Weights of a small masked image model: 72500 training examples.
Rows from block 4, named by matrix and row number. Rows with one number belong to one channel. Each number is 500 + 50 x the weight over the matrix's rms, rounded and kept within 0 to 999. All counts start at 0. Numbers have three digits each.
# conv1: bottleneck pointwise conv (model.blocks.5.conv1.weight, 96x64x1x1), inputs 0-63
# conv2: growth 3x3 conv (model.blocks.5.conv2.weight, 24x96x3x3, transposed), outputs 0-11, a 3x3 kernel for each
conv1.12:444534510426586401467457466521508520527523510598469493469516640496472460510531516468455473515473454519468504431492453565543525456552524623473556491460519519454471527545466447485460475517533476
conv1.13:499570486463503569488440528423582587495526429481453430477452557504571539414558431542499552425443496553440446444512498462495557481508473500531553409460511557444515451427574591454507516477523427
conv1.14:470498575495437447467502509488425530493489432538564511509549463511492553595441482477488622514480521380488533421442617406567460532438477546471472494475496433520511526517535519484565452536477464
conv1.15:496482501506493494455453495504418551526522464516492547549442377442558451595494448495464533467510539441440479403525541535455450509521444409473431498521546537411520506472503598455575499518569494
conv1.16:450529480469450499562499398510435524566494571553492487391557516422491458412471372439564522471434570469490503646469529546468480551497461508571515473529447499446516426564475476518534507414500564
conv1.17:477593515543525410411490490526467492499595518467504594470537459581518478510481572499487436515452506495520522476518579515543471503505570479467465584503463494567458530492435459606544556582444482
conv1.18:495489433611495529454468458461541432459430472549507460577558546457473473476502462515509563512434481416445510613488505555456467554576415527459473467651452460570414542460494495516447459431456506
conv1.19:471372478542522518527474446572466565500459547476562458486476484444517494510447512538589518445519508610564441558531492463627507498476558511498503478555510482515606422533462474521450489530494595
conv1.20:564631474488520465538523487517374446544527463444485523499505559403454518451532491513471564535493446565498525554540484489499533473423499487431570490461470447435419539400476425575542505506640460
conv1.21:558436426572565453516530525445458495531429498464508477428590498529520514531547441474505555544522510615511450464516518541434568527426420487544468536541470519460569526481438546494448428451511465
conv1.22:471478522542407513507485486523436574409455479512412505522474519479416516464484552516512546520532548520547499471440475488483598417469656435420568478478473604504412445464542512500542465492552473
conv1.23:516485505493525402563564519451609516462515478527556471379519457495438488596569463501519544510507509565486535454474546483471582544515449522493432554460457557461494477535505508411600476517461551
conv1.24:581500488521478437546486452437508446415422526502540445503459470522519508479522547488515496557406451495475557468506497486560601483463462469356422537484593504446588461408462518471473473470520540
conv1.25:441458490546462499508624420435410448489541414458484521541546542531447518487444431392523526566537540466487525512490507484629504555605479512474565535469507585575529543484557497546580454573477549
conv1.26:461410331567540429521530503513543562516548488446411569496538476538574607487440471504491543521469482451481528482577529493623534543531569438484502567496404496573475430509491453546502479401544518
conv1.27:478482509469487560580537425550460430483512488539547573535488590483507465512477493558478506443477455514479540478495439599473545449449424512457467535586505545485477556472522469487534579492554439
conv1.28:420445473499552555468517502526518516479582465460503463515433494523465511537394594471492524535448414407460417471581537475560477439493498421554458490532495529509454583502422374438560500457502435
conv1.29:446450572432536523466480485446445460493529475483559545463484548482581551510459577572510485603546437437478535488442523527476514517507557429511494392578502499568555489482500492479472577517444407
conv1.30:543522592492528424531541628439492415517507485435420503447480510406498484503489475447450559538478550507479468502500548467522544495488538466511526484552521599460605569542478582477520489571416517
conv1.31:542484472464591466486388419592502453490555496489472517528519467457538467428528411508469490451465562445456563611507572504561542415483459566450389462527446464440535509583468531478527458424409398
conv1.32:604610457458502412503547496565492454461536517514455542521541470504462468605513494558553410517403484528569515519537487475532521534463483498477573408518545430584495468576486536499626418439467479
conv1.33:438491487543523474517533500553484515534531459557449668550546530534507530473432452571425498538531507505479535492510524563440480483513544562471367481473512513499520501511472566472554480491446450
conv1.34:565549500546476558513402545542468477499520434512501444515455569576464433496497555476450479451534406539563562555564513498496441485639487578572551533515498495480533560488475449526431533453507500
conv1.35:543491562529457450486536471465555513560417419494647493397469529464587546550557511534493515606478479441472505461596495466468540478371468459590537457459450444475507545484554504456504482463501520
conv1.36:458481467576464511517553492499540519473527490469453417503428465532472428506521469629612439532445496506519406491500535433527527483487451424525550494525525558565563450448516446677451444455459518
conv1.37:497472437457489438529513472541433513454549498306574544425461502507477498428420497472462504526478535607523496535603510501407517459466520532564551500496446519580470494501424556542526557407496639
conv1.38:463492627534499545470441542546473501437521583506609549440483463469542488469564515456482511430405433579474500574506477505642522492482498501544555461523524429499496428418521527539607443555529428
conv1.39:520543498478454441504494538524480451522590456478560578466548524478560525499407514387571534502477479411626598470474500439507526473535514467532412542495495603506418629517503499507464495490554502
conv1.40:490392454430538486405440458490606422511515567475511438489496465478471557484435448446530449476443521581468564458548504505548405552559419464463536522520470476547501420532500434466543473513480465
conv1.41:485421505520578475382578431519498526504520453570496488402514486542501503455466389482454376481466462485566411488501430420459524597462523536508518505480537537344550568462428572496510501524513499
conv1.42:506518502480511539444483540563493454557452468488545485595469459458433503559537465541454459459487576518507617446547405533435564434448564518503589425541482492513520458471457526549541440409492466
conv1.43:544413490485464447452538578591528506560472442550522561562466523482544560528429456509501542386458527557510418409526569548533470537521525503444561431468457512486526501555454504559515565429461536
conv1.44:428522569526441603596435509599486471576473531463461454559479560518520416543511553502454458441515504508438493590523434526498512531405456465434508578498480411577539475537486415477497508456622532
conv1.45:480523521518510479517470486403495465491470445384546433475491512528502537383479493464524466440535537483504485537508544611474450566431487525515450494558446595428549472456492429505439493520469479
conv1.46:494573522522456547495479479496501392590487427469460482424565460477549571429538519528557553479567435476532419495461510474529515460501542417468500525531489490468576589514484572471422494645516556
conv1.47:484462488440491461456427442517442438502520431511465486500505376466500424497493513498485440531418433559549515482427393446589424538576443510527420561521453494440555445508457493530468568546448484
conv1.48:510537403446476416467461508477558444525548508507501501521469495514471558503560419503463532504389527529527530512586543467494572457456463506504439487503359547547505462592461426609545439498515439
conv1.49:477578461569490498465413454641515574538419447550513495421476579503536580548559490504563486385580489425485509534482565507585458467489435469387515535465463526489525499539490513497516442433524443
conv1.50:434429514568498532503495507485526468474453454425498441394530457413433596457525466413495461523516520557499544544605553426496521543496497490513466587552619426486519594422542565502534535440533551
conv1.51:490520533473475490521480554489552508448451452439513473483428451443551407577439618502536494467423486447468533457477465475478508423428488428539528534489533478462571490564473456522516552438371510
conv1.52:408455565511588518469451400524494548543544546526493462562566467480451561452567507501514435563539527600461467518505524500491503575532585495414476587421551523517428455572530504503449500463582394
conv1.53:449529540438534427451563523472538494470427578545511488451557472514568544558449522445455527458483535550555543413497447449486534504534478536576514508564418482463628463476515462543553511393548569
conv1.54:580479417440513418465505507574478441548505500485491443553481516509531427413441474525472525535584474565583522478515565558441453452495511506492513505404500529489426593543490551499532526497556496
conv1.55:559485561624440423579438596537511562479430575505563507528609571398510462488510479526485586543513536511607457523511483636554513422472554461392548488560493521550530486415537507548521454490470468
conv1.56:478487546457502532471525438460482462453417431432489556624495528437429526550531584520546500471458491555585383545450543458519501470438456506384533453585558459542514491557507577418563416498511511
conv1.57:570551578531491556484555508548411430354598455480520593494479447413431480536493514495523520501513516408467525436497489449472484527484443428440506460573427497455486447486451529496529500429495537
conv1.58:508555487538534495560528545552471443519454449515532507430488501542447457527553388420545544502407553493513575526498521481561517529584440534527586396498545552523438419537481532527555557543515420
conv1.59:492464526509483408450472484436610510492500470450472478475539411550471521500482525514450552476484554564447485503478500481529454534419560521505387495500465515510420474439472439480571607520503474
conv1.60:483515507454489497511499534478478519506617567524474485534446556554604424449520532517589560527509506629482478451557533541464516441461491442484484549504385478576391478516522502490582571438501556
conv1.61:505479450532390538560515433524654499468582531442581515513504543503553478557417530537489477523455501583482470576485519533553538549454436502518464529511459528560454543469439557477498470512445452
conv1.62:411447529491498522546498419535467431525484469480491538480476501579413499534424519517646481538455534511473516495472422509502552471459546453493506533620454532491579530536522536440515547517565500
conv1.63:461556501446467632453519571513369451536441534570520492599499506550530555479463381394491456489520458547456470553438565482472562425445454481489546462481547451465529573489585475477497476497509453
conv1.64:461503525445500478485438484527546506466480414518598401524508530467484518670487503534559526547480479516450464468572567539459598511463542483472539534471516453581491503544604462460493517479538505
conv1.65:536412510479402534515450502385399475583455377481550482528493428560431529443505447472507494502477393433457485472567574496497447501447480508407463460488474534459512432464504521532415512450556521
conv1.66:512494455445517463533457530573498470644492551442441532550515467510460492503489423448421473516524550605493527495540462473398481416476494535458452479524401521487401415541548535467510521476436469
conv1.67:443563499528475449557453467537598546552488444550470441516550450564578528493463491624524453517471513502557565497530558469426526448536532505484490484510515359443517530523456552484433554355477521
conv1.68:540488545538477448533468528530395603452541550411550455476503495535468570588438536442423499482451486514523552504514548450466483503445531545593476416504521469401445468493522554494470451515478454
conv1.69:415459467550472439568570424474486524548517472504494530504610475629505453462483514567465507511514537553472481534514562526521509492484478459464489485521467524528464494486535523592446575539522581
conv1.70:503541555510522546448480439426428493504446443450451525522501478488402505504371468572578495510430542536533479474406573403480547585438440457536512540527457532512592497561510460478461578499516469
conv1.71:479528519557485546427550466411467484664533450508492445489495540506497455491408426511542530646527430457517441458474480480491465510428444495432497478546581484518480565453466410472535527551545589
conv1.72:513503501448521450461632547503457511436537538580472536528537443473536516548401419519423485542452580509532455544448531491583476459512559619509536506480464470472554518437427574486487480450479475
conv1.73:426514578504466489510504364577496463507525486447589474523539471551565520505503411536610480501459496470479525573441557423493518426511524507467453506583463451506453533486473569619467415474451543
conv1.74:361542472599490520526456483479464473563544480560562457522376515535494401531538456539460476493505494550578489544595547430407457527493547457415542500479472557500466541483508544560565448479460549
conv1.75:591549466498497554421476506460554453490462465512449447483495507467493493457569516473494537568483479569507462453590550594513485547530506441456468500439549530504464630561468489462502476560478502
conv1.76:558528573462434481502541424427445474441487486520470439420475409555484466555508464502559485457585522381513610474517591393478493542423565518512473508608541475546437461556496459549488535492537501
conv1.77:528479498563488483357467454562578477555462418473524505498446502450512535611489463475512545510481590502518511444495446550418509490485497469453538523481573495449621432426370509522459540453581584
conv1.78:455517585466483512511517467468474615468425457524431501502495425557608425428527508599451556508565493412572472462512611552522452611480580482479531463467406488472570559443535563520481504536500432
conv1.79:536538450503589539519546522595544489569561514431511503429492515521448511459478480465575544563557528483463588345531453476457478538409452491527522425442511426535553547503458529434495496556505514
conv1.80:500514513569508634383452577446521462538449586512455507533502539526482544652563518490484515440549530497534526508565608559498473490459454499451489550468566411543476492407588593536475550545508542
conv1.81:566517460550475350533539434525433555487522417443505401471503542461509570573531482547526517442473465457565463391535483543531570460548494524547452520452440617489485489521429553474446499494474568
conv1.82:542476615523473444624495499547423498472389425512438458389474494422402582540545440610432563459480504498510555538515462533447469496560520479443505449490461463577506482597512452565477534445534542
conv1.83:608517563519555487475525479490420543470432539561454582460624538594444427464500492431500516498474576542591549478464462545508547615603521524520474469408481434519548519514454485511409447511490444
conv1.84:586346531512547509542404522562493536496498399485560439553502446471474508576516415435535470566523558473381493496584459536475557506485440466397536518463457488573510495408484605426530549434464464
conv1.85:577555547471492468517534471499495439463527507508509501386506563546448565448518446511531508522585566534596505482545546523577491537584394443563416540569447528426440519416471560554428488532417396
conv1.86:525466515535404555516492530445393584490471434530503431524523523532542520500448549494501487513400467482503500510464471432492511514513503503515434575431568613532493479530416480456458481423595536
conv1.87:484483467474400461477526430575502512508533479543509438391424501500537450470504459585432549472407497584547477612495536441522524541551430463526480451502563581487456473534483501472521450480548474
conv2.12:584487471491462434544473523532489513512532504586549564477471526433486525442545574493531562557550589538501459522539545496503538477431467491477443531496497497506483538519516506548442477460398521466533468407481518472488443579502512510451535442447561558532503488463522483511510516567562527436508437403523552484510502482470509475
conv2.13:467510495424475500397432505505423384466501418475492496458570532533527481481472441427502405409570477371483480497485489549530448457487485623571596552398531464424523487512494497533494519535483435584456487435499506458460457430453546563420462466457467508491435458447401467437523509478524480549558451506518468449478492509534474496
conv2.14:494574551630569530495539478547522598498512552508510553532461508531487469509544464520571456452483488457504460452435414443386404494518543519534618466502496456471486485451508454405488455462473655591518591554576557581565438488533526508529420513470504528498490565552514574527484519508513641363513510473415476491449482550395426476
conv2.15:485512484515548564527451495424415450485392423497509516549562526595534507623525531384495426520560500482505484515496491501452432465472517556487534512470589479481499464480537460474388488457452460554507430524435427467469581524519544523527476481464523517551473480577493532488551579494515527528512528577527551563447508477493521502
conv2.16:546444545576446567485500500512554468538531560404497497552531498494441465513439499498471532521439547519552483466469502461484561586468535497444511449476471526554518423395388547522512499538504452458478440418400438453441474536460425438438551580479524477466446535505526569533527406521532488433468487482453559497470552474493579558
conv2.17:511503475456434497447435493454495490537512476547589548573515561543488505580581481494487505502424535470514526489515437493424453597493459438450415451505457469499475544546555441476516542475552540492426466567579498541562548557495519550644411480461578559518492477496525499529409477498356574503461567568561467510485464432485415466
conv2.18:602446550520445548577617511511483427544507572474479554539527547478469448535561581493536487465496486462510484492558550490406531453412482517482433470509384491472476411404412504471456482589475447438424434439468439527481460565578477388486620489520510485511530513578433470610544530437603500482526610520463576531488541526514595472
conv2.19:517484499506500567509484486509491473512502537424404393570594514432477586458438565489460536510465507451466465442541523514559586489479464390480469451471431547515528483474506530459548487521563447457499409482488438491444502501432474470498504482506505467469560479479466454463520511450493460496412496505487502544447501494455495471
conv2.20:510472426429489482429399493526478528435493513481556499589510572504443505440449478480506440511508500479426462544538549562574449550444444521573531484562469518575500489454437484552459489517563456379427502457486439514498535557562478595549491457396523570551480502498458463532425487480442470560562543577461485545576528507583497466
conv2.21:508500476517531546571450531467444400509474452466431472534534448567554447572508493442474426489537451452490530471587605420538506435437460460510441495530530506504572471480508478471445529497469494554602463449517463515500508477586479461496479425466535508507511504512456493540488498482476438628540493559496525490471512510503604554
conv2.22:519504465537535496525467523424425455435481494469516513465546539390561515461435497502526408520535556474519461451471479503533506447469450581576500512503544372458575439560466453528541412441531538512523476406454558529470454438517516474550468515437480490529511504475478490393531492456521495470516528480411453478463464464540526547
conv2.23:588602584479486533486449545493502546359426496448482517471584537532470426388584496475548532429437538579460524515499493552532511463493435639415458615469499563553522530489498532586367494383362533542497512454479406389436441464441531533429545481486538486499514493427480429467473421524564552443479353373568530523452437535464433446
conv2.24:471482455491534465509492456431468500483452409418456403411531491435374506516505424586483605530503545528453606482570491449467496467534534574581587465457519471475456490497415531502452504508476467551440533511523528504541538499529501499500430444441451507553437504534508546516461464477455459619537489564435484407476520487474492451
conv2.25:544503513557455439587586477613639625570578594582439502591578511496514486450520486490469499506518526496545504495547537529527547489509535445439500363424497445383516439433528527437580535567551578460503486630568496507593497618615416543594443469520559540526498540463486600579453502506482507445563599438523532581546536552503426484
conv2.26:460444475521491574438557409432465491443546539462439450492540535572504489473590545389440483413486615460361447480554430589524429525517501461512560437431529497404432531501516527458541441578470524455528427552587576638555504531527512497527587541478591502555523532558464407508480511561451434542494479548500505490435457559616590554
conv2.27:577536513542525458506450437557581540502473516558508515521503535517468580485495498474513466558500487617493512498476501492427517530485562500496507454511425430493438487469494504552504533468538461424456482532449464513490543500547537516599475391527517541422510537517473507555549482466510508539446484492391412464523497456466466431
conv2.28:495502495482554516479486432490414485569433465564500477491505462499406504488539476433409434537535469490503435549603502589529493452448432451509492536499460513488480447478471444504454438464409513571451510634480496478476507546466502496487444476544536548522485432501569523537496506523387522537476563543498466449569585532538522468
conv2.29:508524507462490392450441487567522529525582569550580535563524523572534508523489457531440420479485457475521448411405481465507572480544515467530530454512491514441474487460506516464527505451549481507524486490592474472547454496501458540580405470515505554500504497475501474533494497508458608501477590497499493492546496487449444431
conv2.30:544543507458429444503509498481381439462504443529555555392490471448391398482569537492491443481448530550495486523519512525581513475474442476458449443478370467528412476524518495540482497454565437531546484509529487463512569474488499494479454460436519486482460455473498494484454460488504606510539514502535488489526519526489472465
conv2.31:539496658510462584411448427422467500459476513481560488513453488531438448570594587491556580498475550390436427578513573533506564453449416531475549534566518495519532508462460535513524521465529533518469518555494451479462529489457606492509497554491451485461388484492499570547554529585479438373471473566531532547446524569471476461
conv2.32:510489531536483472514566552439510506546594601511509551427450426514560412494615519494499465561401477493461499486460418499566441508468434503476544495526400484527498540516434597526471509550503440387422473712445478562412528540513644490518532571464466475479500459489516564580497495479534502532461539577557470452571551442452488454
conv2.33:535543543541520510531491443461460554497508532519502487546466480547522519496547539515531460525481528461443456495495487501451565498462588513506448464524510402503488514525517483455464501544537529536523389487517498586536534488523536464522536462509489535468395473490549610532525542490534525454487465472507505515445478485486520534
conv2.34:513456557537511484503535552479525450425454423476472489550506558492505525467498494469425469426421439476560529459561574454448563516463519475475430556513477468572471461421563552511595483467520535507540502471505463480478514536489523513412536418408557536510530509520546515499477521515500517501530481503468530491440456467509495482
conv2.35:445497429462529495444417467486436460430494451475516451443495459414505470492491482555584437406543513444549542526473458452535436438513477546627493616514541643498601486450403505477400518550454497537539483385495503469497492450437534503440464475438584573593595463499543504446454468509399519520458506456545470497479471541441476528
conv2.36:500559567553553672584513486530515441577626591506519542459471408590547497419488564528487473475485458452502489494542554580580516405471411478519490529401466564440489513567593480512620502496521390431435472525463501561414526536481489589567511571526561486531612432446551485424491484513514451520495518503564529565522557484527492486
conv2.37:475465476453514480456430459436483472557565511486522474590472437445567545502473495499501498512392450529542420466507489546588447430441439447540487455498526522420504473453519487487514540517463481451438428565464567504586553592516463444490473497463463481500517535506543538484476483547414509575479483587542520548530585505533609546
conv2.38:521559542511570610416510495541480525570432460569543479465527536494421504484568469445435493464444499522541516396531472556482519506513465448454530479495482503473561468533491508551628439441566479501399438618466430442462510483520563552528475534447601630592553466516606570622402501544361529515448537541514460460585557548438463458
conv2.39:508481565476518441548598550500505502483541525498499437414480463453456522542523479426443420505374453576509503494546505630494497515432493528513472487476394505423325527575477475524428534450473471517438517525461500516526534518517448561501471487438564533471483430425498435447517561555504615481528481532521447469601533484566528460
conv2.40:535452539529486509476540438470437465483569588447455474551469547509524451562506543471461620468614566479420483501567584502479603404414414377373492501424545479552535460490463518486542470585535511464486550536489511451456428482513512467449561509517441435461429500465486444468587493510489468402559434430455519489456537587474471421
conv2.41:498480446448473515456392487460498438497484448461411481493506443552527554504544576479479520546598593477567440502519463540654474443444496441479444454532529489580477434436456433504480467479407475556562392470416491494498560543431472553507495478468571539528464520468530632480505503561494526670482461456511537584457558410558615527
conv2.42:555561512540511468524481533464565578500483479498493465487455511509571474450474513505516404525487453453426463560517444525503490533515489506517516513485478492470505479521515449530473438438522539458546541536582477523458551512538590587520533544470398522530580558515530591569500528458512501457513582536457478488458467508447479517
conv2.43:532546540541576507480449474467572544457608532481529497466466462509593495491589544517579511505443492512410440497470456555527481509500474479466481442474441487482469455455546496544614459529571496510526429471441475571492464478515470440467528602511357387395438468436456512463511514521561464494438398508541450503425388443451465488
conv2.44:536473430521473437497458468536552522514449463526547483578568552435503638486514521517500440589500444569414487527528488448413511615596629426494433439422477435471516458510456484520584471499608458463482461475477489566543507507485542506643537389551452466402479517473439442454558484466479543471491570519424469488490436429511409490
conv2.45:512460515472466525524507512566547533527534511535471497544584500505477494499500456589440453458494478455464501390468448475529603459487442417451503469449432471534477510440457547474468537528443430519452460554554425479497518594502447495566478454530510548509471515469464549549470528577431527617447490518481520497469530472491560476
conv2.46:400469432408479513425459471434329358482456471482489456513483525485484532560548543411454467499601522443528498550593567527547477473460414475522461435559495463487496397481451401515543440517534453484508468409522480441477525424388423563552467522528466523571455413476382413405532554549430578543541603628609478558587505493554504496
conv2.47:470401527478438511482502464437452444572546503525430508574498556561428436523558547455496561498551523558597461459510516466512602432441438388488525460552523462490466499446506579506494556500486433440438458577473455475469507448450503521472400419418570524493478459487518459538527607525440488475449500537494529484499521503522445451
conv2.48:500500501494492532448549482404476467425545540485505510481420503476367414454630573522616538439424581567527484540514528598510584533512521492469468486519456592535466509498433552486425476496491549455460519513523593645513473515588568410497547585402420459419503452446475452452484520472540545312544524505560555522475468531542596524
conv2.49:436487512413463534410403452511488538462549502465572530555495545513495550545561631511509474488467505419489483501477481485418481509523478504511567435484497490494471458445480499467499489414448555513487583482568535528492478464510464466547414482471444448497406488413472527393472470467474470441506447521546534525489492492494495490
conv2.50:379551535359579487477496458548502537507434493517476480507545526475566599584488497413416450536648489423514445527581526539589421443420435460471511529523565479463529412461535410522529476530512447495448483473459485401503515499499473514471514493525592537580484423581543489588486480576407550587475489502461447521492546531538509483
conv2.51:484470403552477482480435479412434467477498447492495444580512494481392513467515578570508468572451465543445517481542518526466464511555488511541534530544443534483454496499575465390522491466541464536482478500538532458407532491520593474563425475526431507604473481596599512534451518539527527585492536544594566450559506433533502453
conv2.52:465483491438542558435483475514586550497471543453476486426571533423532581473521502453509417537522475498436470468546481490543509461517444526488456533492522498532491504527564492605597441551550484505540510421432482459481450456470489487460545597505495515482458510416439421449521384514527493380471478440466466397534442459528541522
conv2.53:488443510471430480502424434483449507471510509494442483598527522498514544432428433481472542473455498558518530504488571462457594505461518535530463507530504531566522564441478532493397528521485578501600483518563402442451499478479502507463518464467390462448450492495481502480533506477557494445520473430625618564444463462418407455
conv2.54:539477553501523495512418514488487464483494508470492457531464479537557505551458461454471461457452511429393458464416417526552525515471519477530536491449562535484495490501467516463470483437472542498516470480443419506487567526534555418546529454470468478476492506502505538507506507498506458491481449497482510540431502550483552606
conv2.55:500461482488484552479512469543430479505530546468491496523530526439483471455521567464593400490504452499523512451427529456449522469458435525517554551448464633542576450513403429479467446398534498475474479454473445525498497487579468433448572589439431401369461398459459441511384482494436436514529489527486468538477491521486538538
conv2.56:449460466497532429484511459469567516484547565411574525546500493477619511496542546508565459557488462539533485512482465380459404532513462431389422426502498365454508496496461547640591489486479494436390413483436502512431473479501525474534488534533407461440491551475409541408528555522381478429451533528459407425461387470360398433
conv2.57:562598508523516485459426485551582486514551530502545485520472503610563560530485433507467426473430420524540510516506525533532475437407504483498589477550461465562490455513511471490460460495516434443404389490428459518482551484427470588493450522503525492498493456473535570500447508467433560543461490506511514530607566468480500436
conv2.58:516476517533493463483503549470488497483486422563550511482389502533498485485588580516529554561446489522542429546502537586446527563541508513472514494536497571582505442430505525627457486363485543478548519480528509592537509530560605558506509540402512574563552510524519502533525471474605522439590485485511489491514516449496489508
conv2.59:528523533564502564508503508511434526489496502502549524534503540517435481549523448479436489472547480439507433442468458417364473466511480461449557484488575429476517488483427513477420479509429549604557511576587468523530478521543509498537439470550498499509469490495518516504564554548483591529484525528464514469395475566525494479
conv2.60:595518485542493538511484533517497460455469524412528469523455514481484548491490474519534462495477453567572432452424396490437459561508509503520483515503464540511509516523502547475501568554577448409430501643523478522530503535531470570577489576501511485487526529497546511450514424452464518446489516522471515537492558500482459482
conv2.61:458462463459501551516464496468494483466474514496490497522639484489480486435564562552520552530492560567522559493550433601517527444420437503503549578342444561446480406492430378468532487508451483504438459468480481438463457513474508473476578522593517502468511486468551476487527491500578448467575393495433472474474527524516519424
conv2.62:512523464489499456501469460494525531496482532529519523543510454425468565488561587542487477592500564596518531472428491437451510547486519479449433423483438415477504530538517541590533547481558425508482438515425529532416520424439603520613529431550582537556524488503454408451579497472545535455502548474462418444549481433458409449
conv2.63:603529514603582472516553492615653580534549560522527535496518559559562597544495501465483456528534447499481535496428506475487503525564544455509547395475499448490531460544646504556598410485496480447480528557533458550497497487554433422532414464592438476422450491497398529523504490491473557515488592569394523536489488456463532479
conv2.64:495507478443424489487486509458566523417522509497509512476518429344485563409537551562538520582479565538456459535525485521528427551544451559490455614438442568468516558454490462400602493510552528585462532469459554517464387446402565531546539605515442468429617517445506452416529469467655467363544516476588485451525394450532430483
conv2.65:474510407582539455470461477412512512451557473479537500505439434568559584510503512471430465501489493492518496493533490480448490425442464542566577500491518554525547522473586469479450426442485452498468518434471544609519475445470435519464414519461433438436418496466456532457462460550499480617454506513457568595422483447428541513
conv2.66:500431481471470475509472465492520494509522488535516525448430518515493548497473541422518490461643489522506508607571550545533614462456504548428470507471458403513505532565560490668388461514525534479481447439467496457431470465491454472478524506523440470421466530480528536543499444463463380404513419453413491424407536475415427452
conv2.67:488496553510531595501473505426462480465514495484515436509405452623514563504446577523524555527543574450479447530520457419470446483469481526487444549481526498451544457447456434556477494508462562539541536423468490517526491480497497536546487508565422456556455460594528543536577417521533453522504491508566595536344445408508564489
conv2.68:511458452453458427451438472508445398509359413541420448442537510472430504488482452460446457504511485516586511450515497484547542449519559493446536480558489454547480572574500510500403500443429495561493482532454563490495556541448551539499471493512521550484548531515486547511407548519402542543433498455509463430482506441541574438
conv2.69:514489546562488550516488515506515510543527534531523490622518510506514516469429448473509491461453483472491489452504509391496609514447511448430441446475441508471484484436435482482519571577574522465485519438499506520512551539535416496680456409504510548524448479503495495552554468524465515514496575474530509527495477475507466469
conv2.70:481479558463511588475485539556546472465492476539536580466581459568574462513521486463457414616491587588557488452454464502583495491498519497464443443484455450502430560635613502551655456521585444498463496477456540440410491456492467517507476539413516507553531481467428501493445508557515541492418467476420466423421450427494469450
conv2.71:501502506493568506562518568608531495537545541462532517500472408547456474550425406531461411620527447497396503534596523485572465426481465539541524505482480591511471461475474477489427521512515473481462549548443441498473483506492412526513468489498487495504452495516450461501570481541454427561545505501407486447597632485498452413
conv2.72:625511511615529449535527434482555507614578471580519562470438476566590461526449489504450468531515438507531500521483473465443490463481474466480466418513530406443527462538603458569486442476470523518488434598555497542510567485519546469473498462518480491420446515477492548426486530566506529485531471525542558542491529500436447447
conv2.73:433475511594650634484564563508457462558493548477597507492437419498487526536583514499470497509455492457498490534489506594498516467495477498469516500484472426467395457528502544664527545487460513446475574523461547466489487450432514503540449415589479525557471498483560539424523425478369545494500611520483426480495545517465493457
conv2.74:449459540446540572492496562500625521564566519480535507506520437543586526494437418513518452518536419434510454496562450510556465470420492533527473482472506541540550449491554524539593464487562452460472504568497373466496505549482297480514466450500518453466529553454520568407524534563468561491534553394455484482462585513434469474
conv2.75:523447514414455462474473479473440417428439487389450433451505522479456426528601537555612518496518521421445527568571612453546451430407412462451391557513396528492492432465416483464444479538489449549559476378525475384440523475502538477451567501452455449472518466479457428504489467430537476424596472505627558526592383539537580546
conv2.76:484516548603573543461494537528478515468443527452479498484478561541557515435514506567537501494420519470556499476453486485456559507516554478484490478512476445522485508494483524553435496506477534536538593405470550467507508456481553480513486508454452452517459453494469524515576449479583620402545469470512510536415428483452520540
conv2.77:442478455482527447522513493415480448448474467483537494519459469479539554501469511496397372543395473473469505450524507455479435399457443543576500477481473507500426405499505441494501421481440515507493476415488562531483480460523506591495496557378456531541429524536429499419507489473577483535523475506436493477496484430615578504
conv2.78:527502547552529596482447568474450433438533519472532528532493547537587558538407489481556437393500531470644476489412507390396485465417510520552496448521550436537598520469544485451478441422466535614613532451487445462461496476484436495533451486503539462550480479420486541442473468462520501427499485451482543580355452514436497590
conv2.79:498507552460463494482442484552476461488474528479460440408470503538511455443445391610544521511542554496458586455509482438523540417430448655547561644539488507545429517558419456489428460473505495508517522474513517509540513487484504536501505456499501457488514454515519502531508489415455452395504515450441481448536553524516538508
conv2.80:500480465467438462489424484541554544550485512504510515560545542540526559538464464490517498529564461442454521517490561454400545492476507467463500450526550456509476428569489412586473518490560579524525551522482532487479534463526492461515513485458408449423454543486454463495527515449517562440511513510455508500434406449459474479
conv2.81:438421482437464531464428523403501488493506490467482505497419473460513553438470554511548522430465507432516472491503567481530460476561511465456495400440511407389438526475520518588579478503466517506517402401529496468501516395511505479486439574459453433433507496474456473426443527527553431588532467605574488634492452534617553547
conv2.82:434410434439387368397430376467427560382440583384497505557535631479548507344566628625703636464444720504474485482456543435429502629583619443376413503486458590530564442406388492533397434500469532423558451346531624580581486471572642422517543562365454393364515386386411357388440443478567496405551517620608464553508366524484571544
conv2.83:521458525533469530617603576515539431479455502488496506440537502495464429521463459447471488456400546448481526506469654495550638485494499420453520448500495429582474562517464512509377472482476523450572524455443474489467492426469507474434527520383514502482497528472471509518439424475586526499539468540482544431471518502534571560
conv2.84:522530515480490479459420406485486482419449432450458479482520457450521507448488469532526402560582479483437546499508403519472452455507477571506587552433509497510569475541558467483515513417500415490473451532530449570489382419535575524550569547506456509416483444536455502411534521440533399472575485544389488488461526578407449474
conv2.85:476470538466434594405406508519465463522551515516550557553497450543478362534517463492562443496415422581675455485503538609571574437405494459520455502591430422533505470465484471564399498374437521525500514397520493449501524499520381497445406491439464482523398458496383497497481506548458604568511477520521410520524510510592566479
conv2.86:470441457548523495514477491414445504455436454493482489497458491516526601464463499431402419529368414572543482517524458441457406497477468494508540465500489556497490530507504521587572400497451492507455557456484497568511526498529482522553475510490572485508494510565475551541465464515452497622451467575447504522535539473568565525
conv2.87:519516547570493588540544566452450492411431517430547521532498512519465540436558566518598461504416448494513427457486508495530429517502408469409466500405453542473500474448382513471486514497458509564561535502541470556506536512567556519513520537467543526583523534517524491487548445514508432482517485548533509506528501533539560499